Rows from block 6 of a small CTC audio transcriber, named by matrix and row number. Rows with one number belong to one neuron. Each number is 500 + 50 x the weight over its row's rms, rounded and kept within 0 to 999. All counts start at 0. Numbers have three digits each.
Before each neuron's rows are labels from the 100 clips, of 14976, where the neuron reaches its highest value: "lies over" is the class under the peak. Only what is clearly more common there than usual is listed. The data: telephone keypad tones over noise or synthetic speech. In brackets: how many of the 100, against the usual share in percent.
# fc1: MLP up (model.blocks.6.mlp.fc1.weight, 1024x256), inputs 0-85
# fc2: MLP down (model.blocks.6.mlp.fc2.weight, 256x1024, transposed), outputs 0-85

lies over: key "0" (100 vs 1.9)
fc1.184:414523500512459479500500535500500437535515422500500500500579535654500563508557458531500366448500500447538500500458587500500500500500500426490520500592500470500608529487471460343455570500495500542482390529463500564640565491435428550468493584500535500564500500
fc2.184:500482438500450461619554577588535500557431453477500451427550500436500452527500470538500495466500443433490466579500591500525500500577506436444500543500504617464549502545515549500540500622569493551444522531433500468500500535596650488481500550500500542584500511

lies over: key "0" (59 vs 1.9)
fc1.371:478500519391558465495485500500420385423472500547500560504481553579429520500500598533468434408536500500500500500500479487468497500435500491458473500490504482496546487412541442405500500567408585548544553502437464585497514385488500420524500482567478486468415515
fc2.371:539385500543462482500472526500521453522611438430500381500488559500490568618461500531461492500435514500572555500500531460545544500487448500413500421524585561500500422533478637382415500492466565500500442438500521483500500569629429528608500456500550500556500472

lies over: key "#" (89 vs 1.9)
fc1.188:480500473500612475468500500463500478500493428470495500500500520414581500464475500504472442500500500583448441610417500500527500462490500414603623500500500459500483407500500487500542439597500563410500597443500589500500497500500488508500464500560458546458500518
fc2.188:486455452520480434591500516500546542500403505529563500500656427610500500470504500511516500500579500509483594500554576560476475459500414441368436504539500500507558431500500500527500440491465500508500449501500500405505500472407391500502523558500500483453581500

lies over: key "#" (93 vs 1.9)
fc1.215:565377557497519463500500442505424447442511621500405500395588500500500491500435469453535414500451393486500500472500525409460529468483436496536559500579500519500500500448500579438575515500537434509620449511467500427466427525428429500464500541573500500535461476
fc2.215:420396500544502500359500392636500564607491500505477465523429500516450592500500499500493500542500500558500436566500433500500542500469500500557434505500516500500668500555442538463382533646456499500500520529520464500533500501575500500449481500510500500597525574

lies over: key "0" (100 vs 1.9)
fc1.170:477407500458521629543500434500581462485473500468483451594500434406474500472342500491541403439500465500549402500423360534500500502500415476531600500452518442599500530534557570483537500539451500536423536486600462522564486458500500500500500477521479553459500600
fc2.170:502481571500581480500500500568431451563517469500500533500459633443500642500503396500555500473453500549437471500418513500518461500486500506500513466466494451500475500446500438492463497507481494500531500428500553500500500468500500492585435458428497500500476463

lies over: key "0" (91 vs 1.9)
fc1.657:500504440500525560508500446500500557500414500473500484566469548622500460438486474421386528500566500504565479465375500507500500500428500541588500430493526500515490485512500409407500500460500500500493500500449468500449500571500576450522515468530648500507537508
fc2.657:500390477519500594522459583458557417590466452491481500551636545460418562511492500457500457419477500515449500500491574500538500500561516477500566508500500500500561500474482592500567480614500474397555547420500453558536500528414570521500427445521413572548589500

lies over: key "A" (91 vs 1.9)
fc1.281:500465636476465488500542500554400500581423538500441496500500486553500500505500545483535538443554558466489375500543481560570551491637420435469457500493499424514500468502446500292502528432480575556500576500534460488484492545500500434519500520500514589579424570
fc2.281:500418524500459500500500549562519500500582483424445632500625454500521469500409449500573505502425500484524500520503533600454500554509535466500518512500577519444500571543540535500434535413576500429418477459503548569449602503494554473536546584544505528548500500

lies over: key "C" (56 vs 1.9)
fc1.71:405573584429437490500500500621481500579448387469510463500420500571500513500500341471520404500434500470470500561500511478500500500512433634594598500500500569473587462500407482381393500530591500469500500558429508599462556498453459500500595500500548500657454475
fc2.71:526500564486443500486453399484549492421550394450560520427446608500514500500500531500342533462338479550500500500534500500513540551500448484461538513500525426500398579539500500500576552452537500500486481466471521475518420500565595500470434545464500500425500525

lies over: key "7" (50 vs 1.9)
fc1.333:565648570500518491445441455429441494557626600556447512535540465500520508500564523455500417532408500524407500512452546500500630426549553500413541518546500500491489414474665500516500600540498569552577570440495500500574366500500595453500536566537500500500552595
fc2.333:468500500540587500566554496491462442468424409455521500475493619464463570515504436474444568512500500430495462608454658488514500548615520500520521500500442536500507351553576500424500385493603505500500500539500515473438556392483500534541500500500549564546500506

lies over: key "B" (89 vs 1.9)
fc1.384:457500597491493411455403498448604543500500500500502500527500546500511451411468446500457503500511500434500500528420500532381500439547500548570465420500546499500500585438484482500500467453523527534557535500444484499451469463467500500435500500500482491500500500
fc2.384:500500435554520500422596500500500422489574600456476500500500545500511438500500480500500500470533562500586500500500544500500500437530500500500377509500428500419527431597520470409581465500508417581465500500477542500408489597562568509532406528436568500500571515

lies over: key "2" (100 vs 1.8)
fc1.493:443472458552481464544500524565500407447513457510585548430452500519589517500593500523500534497479500574572500401450481493613576503423500531559529475443500456481540411494500559500482391402512487524342500500534489521500449485500606500543425535567500500392500500
fc2.493:535529450369456525459606512470521464476500455504500475500559500493459447437448555500547479500515500442485469476472500509500557469569474555415381526575500472500459577360490500500500500499500435500468453500499500480442452521500434474519518529485500488454570500

lies over: key "7" (57 vs 1.9); key "D" (28 vs 1.9)
fc1.748:500453428500461407482444500500508392531500535500500500564444500475500478500500440552506526570500421514500500463487551582500483507424613500533482500526495500500500500500500495500473500462500446500451594509587565358500523535458462500451500553472500648452500443
fc2.748:545402500555552500555525511674500631619542593500419594500494413437519500423500429578586500502399562500513476420564500500493559536478528487500500407500457435433549538405500467458543572500418568500500500500500415613500500532507546536588500395456500500500552512

lies over: key "7" (28 vs 1.9)
fc1.581:500424513529500429500459544500533500542529500401567522528558500461500500500465516500662434500507478548498506530538500424472561500531500455573500489497453494500500537500500450432359453500500490548500513525566535504488500500556567473514500519568559460462500531
fc2.581:500462455449418500503526536498487528629390515552502500489500448500500500542467500458541476500398500500447506437460465482500500500500480378500561553500500500549500601584386500486435545500500512500500500511500551453500560500455450500500500541505438525596557436

lies over: key "#" (79 vs 1.9)
fc1.472:512559500485532512500495564500450394500500515475348544500500463500500567500471500558398500497500500500500500500500500537422422386582417427518509506500617508550500452548581529459543500362549440500454523493500500564443500576517545518495513500602500414455580419
fc2.472:433517500500500500647500427532500474482546511438500461486397500500493500500500536608500502524525500500442425572441501500502507492464500451594470500542518500428500500626514496500545509574479500500455500549500557483500403468485471507500440495493539510500476500

lies over: key "C" (39 vs 1.9); key "9" (39 vs 1.9)
fc1.1:500502524500448491541500412500408500500447526451569541491438406500485500588543453500452500490508546500505429619500457500500500397504447500393473500474455591555573500444463500450500566416500539429449450472429517500479601500489494500500652456500625455500603500
fc2.1:500427639500505500500583405500500492426500533500561390533528526500597459421510386494613523500500480500533495454532500525509489539428518500508538466439575500500500442427482552527503515643500500493500500668565500541467480545500500398508500447519500500516464563

lies over: key "B" (33 vs 1.9)
fc1.148:527500543500466500526425438431555500489556527500500508500429502500517448490493513500430434500500500500528442500490541500408500449500517570516500556550428539575391500506440555522500460510532640470500398500483459449415454500534450504464559500500465500500500389
fc2.148:592501447544543500553470500571455552558562443480623491507545494501494500500597545500512630498500409451554381500555431500581556478500394500474436392556600500479448534422523461516500500522500423597500435343500488594513535423535599525500556536500518443584500500

lies over: key "2" (99 vs 1.8)
fc1.274:547454475514412564621500479481486487541500555434489500581433470611500487500423537500484500500525500476500403606442439455454592511500500517527473469536599500444494465527500434500451500539500500500500548518524420500500336551544500584500500415547500555550500500
fc2.274:552560538345576500437456387594505500422500492407586500528440513428496500432498500500506500585404519467468514493554427484471500457451424500542476518458441429500500500500500398500532600397500498545500500464500500463500524582500577500428500500560461500437500500

lies over: key "#" (99 vs 1.9)
fc1.533:529546448574556517459500454423506500448534500570500570500500500377500461406563458500412495497460500573424482422596534580567458419401458414500561514435586450525500500498514500485500500421453521555549499507500500569500443437468485522566382568564465500532437496
fc2.533:436611495472483500511579500603529510442532492476474398500500485556454567500500612560500534500573428547531465492546448427500530459452493489500500562547394407500540444559500508500480487500392500404385500573470500500546532476518374500500578574500622411549500580

lies over: key "C" (88 vs 1.9)
fc1.431:490500542500412430500500385506500500414453456500486441429500500500500497365500500500499423500574533500528449500500569524510431621500502541515510500482500476527405486500454577396500450621590593500500500500500441519510500500500514565526493532500587403530519547
fc2.431:404550482564444591589402500460483489438572500601500549457500570447500500512536500528500511500558500547450500563500500475533460500500490524405478455550500564500461563500515500520462489452452582500588490674549559500469463389495417500455500500500500486460511523

lies over: key "7" (83 vs 1.9)
fc1.706:442518525474481436500500497567500625559500380469536500500451500475525529536500550485395500500508549416548500539490502504470484500411528566500500462500500421530430584441459500528457483507542431501428582592545564455529500485500463500572500444500491631455500498
fc2.706:505500495624563542500523500478500518488578550497500531551488515572501483463479378583528500485558500424566500500500454542500500500500500595584520529500481475460535465463500628491500503568461473500500475480500500518500456500613545493500618500576531432581574500

lies over: key "B" (92 vs 1.9)
fc1.400:394518498471487435415534589411500553616559500500480410522547500558500366514577500420468500511500511511445500496428506397484500460590500579499520477500506496500377500437491465500500536466405528500500545531547500429486438490426472468500546500500420500554585603
fc2.400:606550599559346486535553448505500500500500600520500522578500500429525500553485466541505500592469466500460500581493512539513508414525443566441417555480615500427474379562500500500484500597500479500530454500482479575496478534552500497468500519439551500548500527

lies over: key "C" (27 vs 1.9)
fc1.386:500597500494572507535435534496475500495458460562598483500447440491500606500571434500642422514475506493482564500508451500500500554548500455450500500437555525500500500546500500500500564533511466500527513500500462531461500470454500427521587471474382436500500554
fc2.386:506543500496490422494535425590492576503590500500575500488500541500500415432468429592500619485435479500543458456506492519500413500451411458455500500588415500568500496500477509518629396608500500500438546576455553500505500464501506410500619605493500533410425471

lies over: key "0" (58 vs 1.9)
fc1.463:500591543553500580474500500435500500532478551410552389500500552405500441429500500500500454500406500439385500594531513468467500495500417500429440551500530406480599592473414500588500500500467500547500500500500399497500533437527574365500500574507500457526500582
fc2.463:595500430443419518557500385545452500531417346637582500543603500500503525472464500409556500500500419533500545483500432500500506500519555503437595437463500537556386565500540458500476458639547500426506500668500600511491500442426445413504500517500530569528475544

lies over: key "0" (95 vs 1.9)
fc1.127:428500500500459544468460500497500471511433500510500500608500641312500592499436387500536500550500500500474508500465500557500583438582568500500547390500582421436548552496541449500448438625496500531570500564500559611564461501375541480534500545585454500538500500
fc2.127:500500500500500356500500434500449529500607500500512500500582556500527500529441474550546468500500500500423516480456551442500491500515458500583598500500543500539510546572440566500497500561525528503462503500567529435614545539579415500500610475510500565500482530

lies over: key "7" (40 vs 1.9); key "9" (39 vs 1.9)
fc1.713:500461500463420486367500552500580524500596500500459500420461524581465500500556500508557500500500608547500500500526434452500483500435476483546501462394500450500371528451500500500594516551512564528515500574467560418417478466500590603418493577539562500448592564
fc2.713:560530544498501427436575500500498551500407465460478499494500622500526500393417323499500507500500493610500422470579615460468611598428416568503526605413445415583500403500437500537442500588595533500444455500441418484522500569549479500537500500494500458447483500

lies over: key "C" (38 vs 1.9); key "A" (33 vs 1.9)
fc1.443:500431500500392500500449500443476500439555527372426594572500595475500500570548521543500500500434544545500484480500566525500412500554500519542500454551517500500500387584534500447448500500565500544500400607512527500556518500484434475500500446495413500558420493
fc2.443:471467581500545500500575381439500430500500485500535513500500500500515340500526509495572429500500495597500396490481497583467451530503515518555500500500500557500500606500529544492549589466500500537504526581521498453475439460611395460584552421500477500527500500

lies over: key "2" (98 vs 1.8)
fc1.712:405500432414444500594500479500570516500558522533446560553484443444426500486554509500549530500500571423504403500564441528408545572500450472500469500438570525492542466560441587331500526500578500521549442535500503500500467442500528440500500564469500500500500500
fc2.712:554570483500526487485500422359471545500528500554500500479456529498577500500487500500459394500500426553516503587561500440500483561500501500515422520500298500500442478470474501500500516507492570567578500500500485421494553500470467574434435421490576548537434494

lies over: key "7" (59 vs 1.9)
fc1.354:451500500500560503423613472500349500617667500500391519419524391341534574440551500540520500500648441627500500415500500498558467590500533533512455552500505551500419565565561538500509431500557500479500484527456500500533500500497483499452562495500447500508650442
fc2.354:500486465563426651564551438535452500560499583500500496500500693500500500500500500500415483500445480591500573500421508530564500417500432543456576500500590517582478648523458500500500561580514506500555535443414500508500398559499458500518478537458500500598500500

lies over: key "C" (48 vs 1.9); key "9" (39 vs 1.9)
fc1.487:488500466500500564500500565432500540557598574486646500557449568500500553442500500592581470396450500462500500500500584500504433430530500500462457451500446496560402402500423619505500500500492500501524500500500500479380500424599468500546500619500594504500443536
fc2.487:438500484465553527460518489572469364500500500500500560500495500500500539500500500468403500469581480500500467488500477500571500420500434500575590500473491500441500500408591351555604500520563519639516500569454436462457500500528508500500500476514531500408570552

lies over: key "A" (99 vs 1.9)
fc1.579:437425603500463500550517463500500539550462500500399480588500499439514638413558417588611500460590438524500450480433434436510514554579500420561590494500473500548560401500386561393500539500584500431500532530561497443424500500573500468500500526500519513500421483
fc2.579:471429487524500500560482553431448542494500493413625564529494606567500444510504434500500530451444500498527500530458600497515535587518402460592500500512487559500466500500500463486451501466489500500557502593476556500559405488500444586500446517453602563607451513